config.yaml
train_examples: 97500
crop_scale_min: 1
encoder_bias: "all"
encoder_moe: "soft"
encoder_slots_per_expert: 2
decoder_activation: "star_relu"
decoder_head_dim: 32
decoder_positions: "learned"
residual_init: "zero_last"
nesterov: true
steps: 9100
lr_schedule: "cosine"
Rows from block 5 of the text decoder, named by matrix and row number. Rows with one number belong to one neuron. Each number is 500 + 50 x the weight over its row's rms, rounded and kept within 0 to 999. All counts start at 0. Numbers have three digits each. After the name is the row's rms in percent of the matrix's.
# fc1: MLP up (decoder.blocks.5.mlp.fc1.weight, 1536x384), inputs 231-307
# fc2: MLP down (decoder.blocks.5.mlp.fc2.weight, 384x1536, transposed), outputs 231-307
fc1.37 029:545552451450484413532566508513509487458513522505568482555582505411571438593439549419466364434417556520562566547533513478512470443573401617599511492484515544451562543472465525414527527523487416555535504560573566518512522530490483586
fc1.38 228:504544544458558524507503498455484494555497555516481511498539420541558473555511548482490520496551538560411479464520374509550550450505596466614552565377468498532504481628533500356518566465418468537504617481544535447498583599498373431
fc1.39 034:433499538522528481489436490494505557557492525459544506481452521476436463346408516555511540449572523544544515426520498524451378515500424489425543523452570514483458470425518598470461516444527432510492529530478513524455560479547523614
fc1.40 019:486544436476540550559478540472542443425458524562564514504460490527429537456539510573540473538548519543566539477490547463458478548469434513619499537453507520420475430600548451459546470460448533523487380646516472436511574452391474557
fc1.41 046:494561549424453502518504655461450485447483472474620499430579489534527473559541527356603528480478442479444492490505486477528470448583518514490509419423492534579508505456525504446545533601531447621467474506507541598386529505429542528
fc1.42 087:452482561529464416521520496506580550414467487475405568484533456518523629426600489526393476495475457530614466537555453434482607484516520526535594484507434455505514558505484568470383470460380576527431502483528448570501571504519501545
fc1.43 101:536559439472474525539551456399555527519462508546402453463516518475498485502527543442486481410518539515423449537555463476510450530413524522486472510496410483564492601542390546405462505512514605464490474474484444558373605585487426532
fc1.44 023:472485477436415496591508538430564506476483509502426448448532515500512427509530459449475491513454414492458599536445419577515476566598472564526538531535557541540504448542420482393455516536447457521473461536373493455478503529494504479
fc1.45 031:461550542514631519530476476517498542455503491538411509510526441549504422468633468498527428492444487474474422429434492471506481460445495537556506522419455407465453530557578504460468494436538448569464523550595499451502470576467553504
fc1.46 055:480412453504455499609519485384454497520498505541489483412498467482506532405458526483512529482571431437530498458514385484425504542609422483515611445476463521431495506475564525460541498478484522548471499444416441403459442487546499498
fc1.47 015:495506474460485397401473511458472461510502433450447536486499505498511438445499454546479522462465348455499493459451469477471511508476634474479500548481469484531540500592496497479494500453498560439524498522563499552529509544518483509
fc1.48 030:542508587521468466586529533479404516410480516513494567497490476475439536505468481514493506470519488514591426468606465522590513429542461550546488548527548539507499524506482458547481582517526448543448569409532540469406547517466549509
fc1.49 056:484474441510498595492474527486465492504478480532580464464451438493477469505504568475527479491468529487422614430543420478547501573511604464474495510499551455504440486502471551489463458549542534494500445571407511481527281504536460518
fc1.50 168:518490516498568545528542530553624528569544555493465476606512429418482496464470522509486463426390416508485538469464516461601491581464501495482455473451522523516509557541482489518511521575502636502435485480483512514604587478544436419
fc1.51 198:564526440517463484526573470522543446452490456434513518493447474481505464568533458512510448480480513483450484446589484538478506466551598555553481498570518474483505517419479508468570534567560530465485500499421425469453477478517459497
fc1.52 012:406465455350463414558499494522459423493442537468483590499433563532550499432419544514578451435554428548534523464474514494458463455570448542475528500481489597521502575475498544409547510546494495542510462523525443467417526466437518586
fc1.53 080:460477500472497502581503433477486505497489452530477570547443579499544514438478409474538491453472545507551553453455630519523551523544485496412586510595596529503480490454485498391531517458616524595469616509491585396499524488517541511
fc1.54 051:574531527486451559613560461530413428486496464487524474489562436532544479548460535507430536494501559542388511491497466564442464419544432524526592564496569496586444467572541442618475491538475467500435470583446560597589526533527503544
fc1.55 028:496456440494434464477412556458487451471480376510500512478468517520511399450492490528527471466502537493509519486573562554457497539529488545555544560517490554524404559531543531483480410460413432544481508474455433517433594542470425559
fc1.56 058:515468517531524420608595520521474509507501409531470531461457477500474529480474491483427478491429491478602470569483453495500419470578472619543428497466469569621467491468489503501418479633520503500493517495451481564555563471526556484
fc1.57 030:518499440517540467509449557609509403526434511473538454534460447521505533520641504468473412497494436525512567607505519521490439476437499442552484538381579456445591533467535548491423434456551529514490487434487464469528451544519583490
fc1.58 185:511475463470527501575534523586479572447497426506452467457448464483574463514607570525445560465435541437485589514506515399399426574498606432598465405470501534452455507457513540566483455543477480538451554391501464437461540465470536499
fc1.59 147:556531459511445510515480498383516453373551557464582537519469607550464538466548393465510465418591502406482478478469429476521538481590570443498564482545516516504524560505495464553449525463445504580558475517484457472525503565358502481
fc1.60 037:481470514456435495584373512490471536522389594492446456509482575478427539512451615511441641617517364481515393546510480495474410381531467560510424507486451540569420607445457479462457496514503477512568451483425557562553561477448561479
fc1.61 059:470408520524469439510553565527538516508500471460522536460459568494536462503527573489474531399475538470498477557543511501455485408411540400485592499499515502533544523506405461553483582484449504527517403508549508446505507591634519450
fc1.62 094:441559493473507474500545463503561512530501515478476494506477466513523521532591512580636483541568462508489403481497473515408515489468495516508457541619466431491430525469529499501395427475514517483455565561420472505542503433504474501
fc1.63 035:431573545519575487595544466500471510435463572548547511536489551473481512473491536427429500548521542511530499437502485552483561611512551516411469521568508411587532483521476443489528537510408519441445448453504451443489516627473587452
fc1.64 025:441466541584523566510503555430531433472508505535536593447386542419574487487487479575490539509566434469574487507448477513481490489469382515455560475535531541579509523472456513531469387487528461541435511485517511518437412548431540464
fc1.65 092:544484525447550481523537499485477582371444420509519494414560475563520450511498414506489520450444571564415492568525463514492440496478558480530490498514479609527594605465499452474439488502541493505449571520451502432433554544520552494
fc1.66 035:471456459555503430493582457498486524429544410435496537503483393491517539486457482492542568456460479575555485493543438567552527561499360474549480515498513503531487409567574539468545505517434502530441535524510583495437485507450454450
fc1.67 039:471456520443510485491432415570424445495546499523536461456444607588476545519522480435514436590451542482494477444529464426453534560612476504525523489416484457453476573554497504478514412464545514579419510530465434521528533494497488478
fc1.68 116:521587484475628492560475558410465572456527459541531465469512462617469564421526507566465420524516548548545491471520508514549562468489535514553485516469516484604458519528510479553510482501532588547518501486433537449606510494465384526
fc1.69 071:450533566396486516524514485615449461577527489500678461574597522514559488425401585518575507612435471548458506519507505447467432471485415465528526477478480578503412476459461542472530475554488494565569544467534524549433551385555519518
fc1.70 221:525494478527465548468464559459496429508483560499568444516506500503429483463506412520488515426577453460478540515513373475448532469555488501531474482435523481425424531427484540464474456579581427537515481463465481462509501547508514535
fc1.71 047:463408617498496483459523536471540462448469581601489534464512550450517517479482564511495446447539507513523549528408535428495492572509460449520532557517512510571444476517445505558414509572555528546467414531495443536549469508536552445
fc1.72 100:530435548442407552435579542474546515428482396509576414521481569468414518652564531527521526476466490564482512493649481602484533488490546411420462514499457532433476553493570465531575411496458576433502492486494532444508479495520542481
fc1.73 144:464522603616543441562565548542495449533465535522535427452501501530521435500485570544384585457521475459476492454457474502548473479553578489580547496388510442363566535489495453478520542523428537567545552516411468519475520447456389493
fc1.74 037:607452523565457528591533501473439407449553444528472481510504491419521561485534485518611575529451541513481554476483384549472477523491515580564507602492493530578475501462528433447427412484522577538497556507516455457511583515557446506
fc1.75 023:520459475546531477556557546460479636534497518424488460483545455447491415449530552533463467500588555459420549512428561500534554468544463515444482476498542505540499507488529484530525559508583490513560458423509475466436491547583541559
fc1.76 102:430533490477490575488492477542523470476554492456413518562384452534568548551483518551443529559448451455530529506525536543454481450458561477565485566408482488510431554536464469558411497514512492481539538463445424503492566504455473456
fc1.77 186:545505592498567520577554576399455484570523513533592412434444492447485496558475466501518382479522417557465577438539548514458470466573382512477497499515538405458534523444539497481489551524522560543560534531517460491497452437522550539
fc1.78 015:489497535395512487548435539496563489443503445577541564412543533529443470513537474533438475484395470491477591499550482448454472543455538449478510530473470436483474469487411554589563503515485494510476440473530590573510502503485509495
fc1.79 040:584560550524626534428508526500480533490526389637542452498474548427444470457442603450510500403462442542470514461472445443535601476545456505524507494535529542402510489477532529520496579461561600520488534545491568498537520457501494578
fc1.80 027:567555552470479518434502481464421564483498550496465555476510520458486584475507472573391531454558505429442565387478573481513432526457396498458583536441514492534460439531444471468522550520420519590441544467519466490404464479542508453
fc1.81 039:572590535446503460438515400533567537488634483441505604509560360574590403599489487526448476420468561526532427542443442550558442496458466534467437547521471403570569536519513559508522530506475485538505500525536532593457434399476580507
fc1.82 015:443583489566443495546422393534544532459566464498430441443425441454533526510499509548422538474489471446490419520495452559392570473567647598487501505479590436481462480484529397513539505459454544518472523415418532416490539503492552540
fc1.83 019:496474589557478464581514493522463536582488439633502450503454475426583412510533522528502532542482460452526488501424504529506420423452438525547525574467509511444480469426624530543524500419520570481506565527558466497532464473496481470
fc1.84 186:614449499416537492500514534499438469502528530511502462508552439425517501517484530577452502393475531537496563562473474503529602464522514433500575517461523555516462465549493517414491482513420507539467593506486507478452468389543468481
fc1.85 049:469475517485529495500538502558589481467432513535436533557526443529514459550459546516428504516510580517489587500334515490455570596532521473505526588475502513534541437443430439509520486494535478610468467437502518501489410442418435486
fc1.86 016:550587435488553464484520485478494507472521530431484534499503516488555547382486507438533479554569504558467467455502549595523452502516549559455549453469473470515442498505516521520462496508445505485540451526445507513610481479490486559
fc1.87 183:492476478503499456521530550528571487463521571445459451541511485486382569413439494463556503490602457571513556460442474493458632459435479501606443585530545440605505494493452506557532497537478591562471533480519527499466547490555424499
fc1.88 126:434516604483517503420526507475476484483562511570507443550500551496491505455575464476524443567545451526419481525467486543574510484524412512534558480490549477537478464511480515572483469509547492534525528570487492577503496629559470484
fc1.89 051:430461542481540521423468544519394518468464542506611467557427580535493400564457423472440463498471465447504493468504451377465523518549496551492571514417535439541426574566593519556470481430552448555489470600524551451460504479462549541
fc1.90 026:554524500593504489461481511594511591413480521474479598541418458549498497590508503540553429519529591528497486506505474481527464501500444469495565571445508435562508504488484428434482483498497517572484447424546472551424493467521447485
fc1.91 025:405489435423528530485553504657485513473476562480441571483445462512523436533418522516558495451468562551515519564453507427423527527467507517515580567562412488443443555501477445512561468382563540380496515575441515524464532532508519453
fc1.92 175:497440536523524508526469562565538473473547536517463401479505529512476540535500539566539451463563522436452491630426536486459483508446476514552514456547428499447543516538460481474447449553395515457497547498486451512529540656510501442
fc1.93 206:476526491480472551458475534458475521537499564437502528542452569497535596438443511413466427430444491370554498501453457427531527447482526459496460576475484421536449552519563502555522406555446565533512499469524523491495469488505491471
fc1.94 190:536476527517527572528560495444570514531449521546511477438484499528458486441511414538456497443539418560421520536544405416433450407629514474482476553486564491529482460525476488567470502488566339539501565384582475524591527404556564476
fc1.95 020:455547448455521415428497524515414571414574474436445493451418557547516521497549595536486477514452472526467456553538483550483416553533502531560464619495484470560433543430449554461551567502551521556480449504484407529467504613415469439
fc1.96 040:450453577528467506446465492464494595517494535542477557440437429479452430481561439464472567556394485560550423446476517521477475451527357518503506499431437461557489504495456476430510487529455573583522471524516438559545444583499547566
fc1.97 038:501444502528624520541503541564552414471507489503446477488542587479484531537492545460456511481484543489514485549497462521457476487588388524517558430452500478539500466420465488576517521412579537556506561566504576476569473594449503463
fc1.98 214:409509542470497520597491597509498592504488515466459520624438553480478425532583468493544509499502488426520507517471537561523498623488457510485478601518436435461433543506459440449393613445550467511479496426430580432496445490494529462
fc1.99 022:480453541497549491511467602557505589530488577534496449502447627470550542551523589450463498567504470522532447567519472517542438510539431593418456506474496513471403453511507514479481414426439521423503454543485454559535459498528455649
fc1.100 061:539440471447545562544517484470470514531479575502490485442562482499537426496446437468492545451504487476542577474590585458541496544401511461632375448527445484424500445558496506522484499493598530520538546484501500442568484486505445431
fc1.101 027:531448455466539560435574469580498536521530485452484530479435544520487496453523425584457502496549499457440558460453496513424465550440525426433528496534522461583453476462412447532537432489593567463530472579542460502470490445451436452
fc1.102 230:411449512512549493594591499547376571480511488484568482476508519359555457533450396477413590512421481511526469573577479485586426560511563408467583406456483477587462442491541564376438506483423408545520505348499531487456479645493503441
fc1.103 026:465587396452515572566464440553418566480511500520482559507452555488494566468518563451508560495487614515542497519483503544494573434403499551500521475507442556498552447435483477456551573500528490450488501461555493429503567419538521544
fc1.104 076:425507475513483524622600541481604496524489396492435476559508530519593509449463423467498508477546500587542662481481504418438539439440584498481533495518495461443520539542519485435500494540444477503452453401553534557467529444453408587
fc1.105 005:430458536587520483545556533465432553538446476519595491407476437527479413487468561454549532566534540516473500484583474435501556527516535578423481455507444496601513429486488509471424568465492476497527533497432422352487523452533478505
fc1.106 040:399587437462544468503508448524548483458372501556510453521488524531573448491454607526445477613467425544510529459526552582508482448510484464511522485503477466402510427499423466502440459517495557482538442528529510539537496551537576564
fc1.107 206:568507494456476509498535516481505555424505410532465502521496419504437529462448547484476643392453486497433590434520590548435504446495536509571545462519549490426458516464464455472506437441498546497486540520479637554490632449472609466
fc1.108 079:537589530545402446453480537598526532557455451431477498483472386504522547531560451485534517435510482442462528455580502438456428409567553531530523592438491579501514544437517545489509505454518507574425508447507488500498526603477431555
fc1.109 018:517589570525426478541539522494486479475382495473486472579453491502488578470525586533504498410489461576579460442482482495538466502542435570474419536525531498463460478579539571479470460572497485493518498402520537491468529501447499481
fc1.110 031:541395449495439553473508501507501548441556503425514445478555482490511562403626551513467499471448521424567495575526486498522593472449523485540487500511471551520494523499516496500457433544364551508512523502442473543497553526588542528
fc1.111 062:344570500527553507469481532499456486458552433533523532506651467510577585526533513509593558442538515474540554443429518540522555453475452494529588581533521480475482489529506542508451487504516428566480493527563563544480495481532535524
fc1.112 051:527565516533514499495510451470497525479453500506492469552530515475494595548530486567561421524460383398503526564485531424545496481547440479501527567402489501480571585490471450428527463452520583587475564511561507479488559442538529399
fc1.113 043:509425506484447579531523522500532509387472476536551434499470418521470501492545438510500426480496454547506611542541460539503555508485511537556468453537442567459499435512518429434526578473489531440500452559546615526551530456434471476
fc1.114 200:483460481594507477482545497508500471481528462445518492530565456383501555516530532438525466512497562470481469408468498558514541411652547510565456430472483501476469515625538479428503470548469429524517533514457448474396535503469526490
fc1.115 042:501537509458586572473536487476415524548585455536500424526534537448467519504465401501480468503528432481555499558602428498492484438558429541487553425549507540574527480494578490467393507475381380479445572535417499423492542460471561451
fc1.116 019:439540498562497436549606542474555473548500516460461518463517449486487439567520475462462506545538524515539473545479554516545508599495516467466526483498502506413576516528493457477521499549457430559547486507477549517445564495499437510
fc1.117 038:475590497464571519506497485521521542465494522539537477506460472559550396520541560546453563486482429547538539426535530492509512510436443423516475353499509566489473544484618562426495523459496399511589537521442406466481457451506496483
fc1.118 088:427566616502536446539458493481484507480555548429527500471544554496534507451442517506506515488510518542440520539466537494571554571533524474566483534453445531520573392461376444448435458553445531457496507502510478452502498399539463561
fc1.119 034:507513523464482435538414505423485566402500501484472505530490513478507567544459529518497497518486509443524508449598495491460534522515419483491439536444494470498477467442489557464498505529494443597380522506509508451536618589509478453
fc2.37 034:487498488540492515485515458464456504571472461582392530475362583526421529431467526499521531497501493542480477472473474453425470589557524511520546543497541480578447470574507476577502517517497466470406518492516619483410527507557440423
fc2.38 197:420516464531472495510514527533501471508555518510532457439554533486466512560463420492524476603482455450587554466502492483474472527621464476580442396463522439528519443459562522567419498448513507530527530456500467483452532510544518484
fc2.39 034:553488495520445426465567493449429488418470412428463511562511579536484549477631544495459407485481511469519619541552436551538435487482538508584552416464481552555515370512436486598549456400432559508452504515480470364500523551451433484
fc2.40 022:550512551517478530488527453435460515507466462521497432475456551485518480486479481461438533459472499521479519453557463535502589538497539444465575500499409418553505473494467550400445545550417526532435594478454525511446488664562504526
fc2.41 046:496532437512568523502426446482669613504338477473434423531474414523512441544511438581548448508491415522532463507584446491549431422448482509522509509501512496523574437439469521495478444477454543449571570512562507425484503541485496547
fc2.42 074:476346493496490501459575523515455535555506484658428529489615528395428513520448524592462451464452424484419461436526520610564555468425460405499477546433459444423455514588489545424565402532538472574590479597415457453500488470461445444
fc2.43 085:489482547459459486432450463514561411478443473494514447488451441548499463552417512457540552522432514483528493467487560494469573513457550589465582538489532583493534514510514490505517517485445427517543593471413543470430410482514548578
fc2.44 028:549439550430592617480585505440466465523479466541455511513440432487464490431532488470507459446513475505504445527517436497400523482412473483463442553449514493505636459486479483468567550499446622520494577601586376508428481521604454499
fc2.45 036:545516405481500521462574613486498478510418408440490514549483492577518532516483430527384431514409413422500533477565498485488515525526574442587519492510472485549540451563486524542511520425424466603508559515527449498476545483478505543
fc2.46 045:516576510453564517522489413451528580562556674480487483434486448468551491534487493495470500472527455458458561436593544475510508475454499526410441429484533524409524539525493493525370446471545510501504510571460527472477518480501483555
fc2.47 017:487502477511512541547469462480420453499459524543579484446491434414449581479517527462439477519427546493468497396475459579475486388502505448492532486418512510566454556356537422497465405516521556598440574482465490529481491567593489514
fc2.48 031:434490553414514443583507544532522481493479531495562535526511529524488500533430528466448563454585411474520478463503478529479536507574519531503484524563443395478546489495435498505541491547409502492528527506521540582515604594464582433
fc2.49 045:546347470497530499450471535458532575435525462478486460522395505574463507533500486455543581430514488445482472469482438516504593505534525540503508499408477583502409497516522429473514558451456553567521479588526415461436496555504541474
fc2.50 140:520449577457625447512423576427475389495448420581548599500557502511575540483521484523511570480445420578412535493617519488519514554435503459550484531471392574435491484496531429439456464481586526528519575496508484512498526553575542562
fc2.51 156:580454544439483472478525554472500481492504503426539519496440568472484474509508523485515472478447513599409420589453562552520478575508506578474587519511562529464508450529542465488570508576460505445518519510545486580501558498411546393
fc2.52 014:548523512565537533458475519481498516429510525611561473540463457453469529514516466538354559523535488449473529402580514410532476501464508410518460422344537531483474597421499467477462486496555450546443499476440460527389573548545560494
fc2.53 068:514515450517514548419636525610387496536466541479514529526540454490570458542486505512543538521590455463516459452463481491471538513550550468445431512515500573583525459596488455502575550490524459395446485432511496554511439510500414555
fc2.54 050:611520430449542518515591625540511538492447515469510428492499402448516612488567477455454486487526468459506507466467503498431497530544452409553486464462532600430563426461453526322475422473575525521582514431548561419483558485559547534
fc2.55 028:561464514438475537529499489506467513520459545560533414491469458480453475457490590450500518414542528511541507532453441562464460508488482518549580551413485573453457407499408552307464458532516512549492528401439524435533489490465478458
fc2.56 059:457465498518548583518491481441492493507495534514514456532573526509523463465513453546447464468511550501460470380581570470511461464531540475435484573474503460417511543561487508554505460481542492511457557475625490459463538417385440517
fc2.57 036:468520424490495443526555485380451473502489433494473476493490510498506524537399440506454569394503427496508587410528443448504523445555534478541507523506488485570454579441541531443485588493520474547549510512487402559445464469459490503
fc2.58 183:430498457510479516478429521434441553590500478394526490453488533545528544533614530535551497456486450475432544448554547514558518465491477529510521523532537457564549468495526512541467395478437436441426509583555485469606520517495552523
fc2.59 133:488472526554557481532511468460528427516405443549511432486473559393503421578487558460472476515559445431626429460482479570637505611482436595463534524420540540422493468509532517626497544551580465451529479531537440486535528527537588554
fc2.60 045:512534547439560541439543511423528455500484483540453515604443387467535504497435399448519425433559496486544486458522428568528538497460530448470518542433496403422495492486445494509557432523482566574485482409549522464413540571553391519
fc2.61 047:594489524569503529476480501542480487579440502511479425621484533443552494452543468459549376560539504533496528445578515523533502442373485480476486536492566498571552516522530542428512499569582554453453422487389432477455452450519410496
fc2.62 088:449497466465500414510520494492438509457538549514418599467541508535523599508442512422483392478464533580521421460481460506577521497560415445461510539436471410462473449552516355468482575526492562491602539465539420543433494566442474478
fc2.63 040:496486553549520393503570554454496432475501427550490572521477521456570562505426459503477511519419482480465485461586565468505434485555526492601495449520437484514484561496476478457488528448535540569570481493564480560481503485528530491
fc2.64 029:486457540471522508486412492559336544486506456542462469508542440491494539492501527423571462513526526513464571474505494473517462539519569552589614443509573551538482487480503510466492506528571563484475560478421429491542557540512575563
fc2.65 073:525495525511481527578515536440505496597453531543437390592537562504582523415413529442476497478490515480494456448521480583486514406440569486486470523531520541449454536456610554402526440478434546540515502524507467444502427448530496457
fc2.66 043:574525443451542503485498455514540446516465384507519625422460534413566412577409568524558459516486383521486564526461522506515381433579538531542540517533437479466450585593464481434411546394439493559382467506464435436617591484529460441
fc2.67 041:534576491576511487522534472537441492508410497543418557570500425478427414535450521456428441428570450511519552521543581542480498472509447450581558487563427495482512441389474481454586528449443463374525508466473535587522523550494476554
fc2.68 088:537612571528554497443477600526477426486455437468445495429412553546578513548479504452495533624623449487527531488508532449328542417490527527491474463529477491505485466506533572538517522349483458479423408447504490446481480481560543472
fc2.69 082:557446493468437445476424433440513542447446467468494490467542565469452484552464507498497505453432486345606484533534587571523390510557459449425566571433515423527617560506438525467458446480423446419434502552562430557481574520569532501
fc2.70 242:588504510420479501549410502479542420567496431516546501530501494622511493502489516557587524501560492489446517562460532492537548612522606449492448431456492528565481514534526592530400546577499459545514428407523510527524525487468454555
fc2.71 040:463534483588492526505480547478463574482444486484465450501460446530522529522511511359540487525522509463514337450492524479396500470559518440553495472497509450474518477519500451484515425457431480505442506511542478492477482556504549500
fc2.72 079:534465524442549496524503518527551547498533534559507444465561478467531543448544527515475592428440613515548593565475504584585434464537485451460555450502602520507473467555510502475521597465512485558483534464568482423480506490454486538
fc2.73 117:550518610515523492521510531422633415547580438430524484532482620404553467588477466521581426486466482580511487569536552499515503495508453518540453544490543548573444513528502494476553573451546452522446542493565475476509477503430434495
fc2.74 043:434471480407496558512449440571498437526515433505424527489473467483557440478565541564508524519642423517498444491542522458506452453427565514477542456424529413459424585516564496446607494475554517504527440462460461495524514488533469413
fc2.75 026:467501557475518601507520473425484452493536471548544557490515457567511466505440503405498573471499558429406446470480574491434497486480499522415520432543485470496394511465517513442397508537461532461435565600490504477473459627593480568
fc2.76 086:459487584476467450515497495548435535540373496545547407501518460507487500538482437542491512464505489549439385496548512455569470416547513544504505429509559485438463488554520511513503517405625547423480538452448605464544402404498502505
fc2.77 185:467555578621429515468472482609396455548409443491502489526530536482526473496522439530473596573421555417489559461461522504484418514537580558509485494556513495496596505500488413476515570557439530465517482523467435508543574510532540518
fc2.78 019:520374494510507463430527540445440525568509634582493512525490418412454524470495472506474476462519538448505470488523499546507506473544563477506518596509524489504498562518588441445500558504459591514539524519483405523458509503595540526
fc2.79 040:511468449489463489553519504480542555452479515459450431391476555481514447467481438551386506517600531569485509481407538504500504533534564425568573512434410600497521486531472590441458447544469558535513461533555489527515524480464406461
fc2.80 029:562561569482536441573471499517537454456539472560580507565524495395457582547393524492478467542540506525534628500520550491384500453538530587448546543573558554613419507475475464444424364505494451449409552518437508489475514540487420513
fc2.81 040:444519527506579531445399423455519567546420500544536456550471455516447513440513498504474599537449437512453508472427480477480523424455499470551478469551419542485422473525476530532584413519526478462623561490496458430449522556529481574
fc2.82 019:545496520525439569498414591465572480552434541563519527494570427465513440531516401503571461555490427500537513494595523569397500536522550388586490569424358440441563497521484563535448476561499579566506543494511504529535560578506500444
fc2.83 021:500534411575494603482508508542469498523528450487449461478476400609471477536444454575502465410521506482481480555479495492493456530507485476512507628405476553590482470490452540488414517551505446536459601498550525513538393514538492463
fc2.84 237:477416546561574561466453566464638509529597424564516460563550429467447433477446477493520491497530567401459422576420434512448476533527474446486519447537541500449478491506419506357542523495484490500457535457445570503496519588491460564
fc2.85 047:559504500531524376529477362533525506473496593511542486486594416479527557495428532475376521489502496577492484496522569526549453442437456477509625432490531512496563498507402545500512523487582429480502426562487512526508485586480501527
fc2.86 018:496538572483523524434475539540454474487482440534520527487455457518476472543438433573475467541417451438503517507599496497511531467436488427530488457423478490629496527492486466472433421546525502603512463446495453499421517504555473579
fc2.87 198:554522479497530511587500432390515540509469396447538442563459535528495438505464479550489544504393541594556402494586526524497490497516554526456501558488497524561486387381469448406491575529425422466579502474535522565410545435458430423
fc2.88 102:461617459507444520473451525555428527531456461479531603493551424485498535494640532520505498488494456435482384561570510438609481459442472450507478450487488532456523547527486518602583439500497446578542561464517534459575564479549533451
fc2.89 050:548501404489617608516522462510419496404474535573455506584547506486486523536528483565412511500444505554513533592532511470468569548446455510507479558433493465572530519535424556512505533506504462613417474519584499438517498526448406394
fc2.90 030:416526454504509553445491499527376458590521407425509421474429463468455502574443515393501500456464396542514546452560485575460480490486517527519503367576555471543500589557465493529549408529631489536517565514512488584531496528453543598
fc2.91 026:470525585587445487562460500359494545486384490535548467458455442456478559562433587522486533514550457452514539484542419393551532425512544560383430504480447531527489450482486506498482454493508472541511526469460482464480484567471463543
fc2.92 143:560468435509419461479509484515404497455508496573462470523506462424592397562487505498434567474439476513469496501472612524579509472538557427517564485518552557422512442534462472511525480458512473524563587494487549495509536547452451431
fc2.93 236:541501485496527548537540484520486475585500539440554455449494483485512566433588443437486472525502473509489524491456545436568464496491509456539507509559555401501600436553493560430570521579461455579612439613502485537552489390376507533
fc2.94 233:445494506510521464502507574497523542499474491462440487506539484466435510518504477534469515570456471519474473448510451506535551599565558474462463508349515487514470563561467528568563528586560577502456414547476503472498548568479588495
fc2.95 022:481561537521489517509576598434528493419515472488572536536483539487646497489456457482482510579444434488490511452509505359478515481515517411574598403420485480594427552572502509391451507453436501505577550511556467541479473553514444500
fc2.96 039:567498529492416537500509459494484507440586474581564505453560545438617546549437425502442444457505548418540505540563443476480468497507477571472483498442554480442439422463551515482406522528524503454351432414456527457487531553514488532
fc2.97 047:444483447493543435435406461422490483443439532523488416484446419518479515529511415569646490565439550596491571492557546536398533500491536447562539399432493533462564530505543482433522520468558348524552486484435554508446472475520479538
fc2.98 200:418487478576583450512478542503553511482454443588468518590463529512508544527413472472453550390429510520446572507452474504469576483493530546495449410501434532544539441547596540526553537558477507497489485473540522516476525457401494577
fc2.99 023:521565555514530474407441475518492466386438500441524495540474450546606448522559484410549458481512488461405596442545548574454526491511535479591550509480552483428505586517519437454517453640531456564318562410516456554551505565588532485
fc2.100 056:538583513585439492535546622509446485420527444507418545486511437437555521436524519543494513466504468526556479568477476548461511515552519429479508566489492454596474565554510430507578450418487398437449475560510492515361518501400481452
fc2.101 025:612496472438595520575461438387469522430508437610502492515498521425536462510476543458548506496509511434510437520476475445465485503550506473522518581539559536500406517463492503434523449535486499639477417397426492603419498462521563492
fc2.102 248:475564465504535569537469497576439492549478489491531464486578524428466506472484490482291452450572600456500596555553544507490535477546400526454449509610511474552480475514477467533484442599467481507433512516570523589540479427517609500
fc2.103 026:553502441499431533415460477384523508488524521448459480461468476482466515489461506553402477551464425482536549487537492527416472511514519482556491570455559675536477527551475463466460513558501456479486462460430467557412514541557400460
fc2.104 074:536394519561454509541555444501478352522496438495449469535556504454442517479497568544462500486488473538427545541441494484476510565520466516454538515593457447615437490452391432451406449552521521437546519413483459527493482413574546553
fc2.105 012:547550500499521448434490570519434477487497503545463561481433460519521472512427518545434423479533446490504497450531476474431468506531498447517529536394488471552402545468475510440433527464496571633499513503488488559450536549549491541
fc2.106 046:490485478390497514533522473412431419477427485530469464503492483590489580490502519485527440490491477488616461479530448450523501516474493549453420579525465484518504514536488572440520518436481528554417408455469455619441450484588573612
fc2.107 210:477538495436578546461536516468465480635452522525550498381507502563456562431566485545483488499525507422466565513505475509512480431526458540488506409386355456538424458480562586398513494512653475565555507552525481406528498555543514550
fc2.108 083:487520583495441468478492526444470399564555426496431461490503480498516486517491489475466515489462472554406564534488542515433560471480447533451483518480552457544448502482445552435556569432522480486501504597464494486473477504518537514
fc2.109 021:474515507483453521464467530535543498505548428542456570537441485553509538509506525361426555544510444430463538495557467535448488407550500565567479500437390462530477542450408519409528444518450465596513370492561485547459538546580516533
fc2.110 032:511574516495519520467483539543539506519439500621364452528570473518474453531473526576488487543491474546478596453533475441464487468464521523512532469508513481560358542565472493546456445493584609466410505578496526468377541478542459537
fc2.111 069:607468535459551634464504542519523435434473502555383561524476507509522458384406454468422432525551442541538509419548457496474432525514446560529527478551473555483484551513503467457530551611457512525497483481494515405518458463461431519
fc2.112 065:505454578563518438493486593511588417535520554500489446552499468457549424523376368428487442538510396586553466533477486520455500557487449498521500404595529470485525476541556505492516591492495512411507527505453412460403531474462493433
fc2.113 042:431481507471528373446538552507488568502470470476450615443461546456504540469495447426523595577437477477503451498477478525523509483557585510434554505493438554586478529528446480437487489560540426539437396468475507460530497463563487533
fc2.114 220:490420524509511378443493553525554441516473540544565508480472462521535441544556426538484451570491558623470441452518492467459518517553502588528470514474487565542435491586516507488465454526446520547528421565464527589582480500435490488
fc2.115 040:552520402530482435501482501567458586401449540552434485478515526454591491548541464472507525521552444482562509512488435452515507545434555449517460529455412554591471580533388500600570474556459623484613578404415420549631506591453424507
fc2.116 021:550412501510588540526491448481386491444442410553588604481512499575456441493511517517411507553508457450545534493550546514527543499480499505536539471498509560552434518463432502535384472492443481600494558419494452497533460568519505511
fc2.117 034:456479557446494531521432463443453454474532391404478522501495476465454461457496487461513529483365496499520434584510428482540535431495567498452432591462501498525432519435500455490461484599532464471456512485412537615592586475521522533
fc2.118 074:592478550470571608509566568490522523486475513535511462499514421447549468434492484459515474455498563547488459493494429525465493479509581423464565517552465436512571483417496459537535498431609511578489602556470504380497507518458618402
fc2.119 043:509532494578543517547503549550608544375552546421564525536402479480429492399428540488597520547423513464516504506458504493574517484473527515502459540497433438583474486545439507494491507504526461476522606472545543544507467563419526529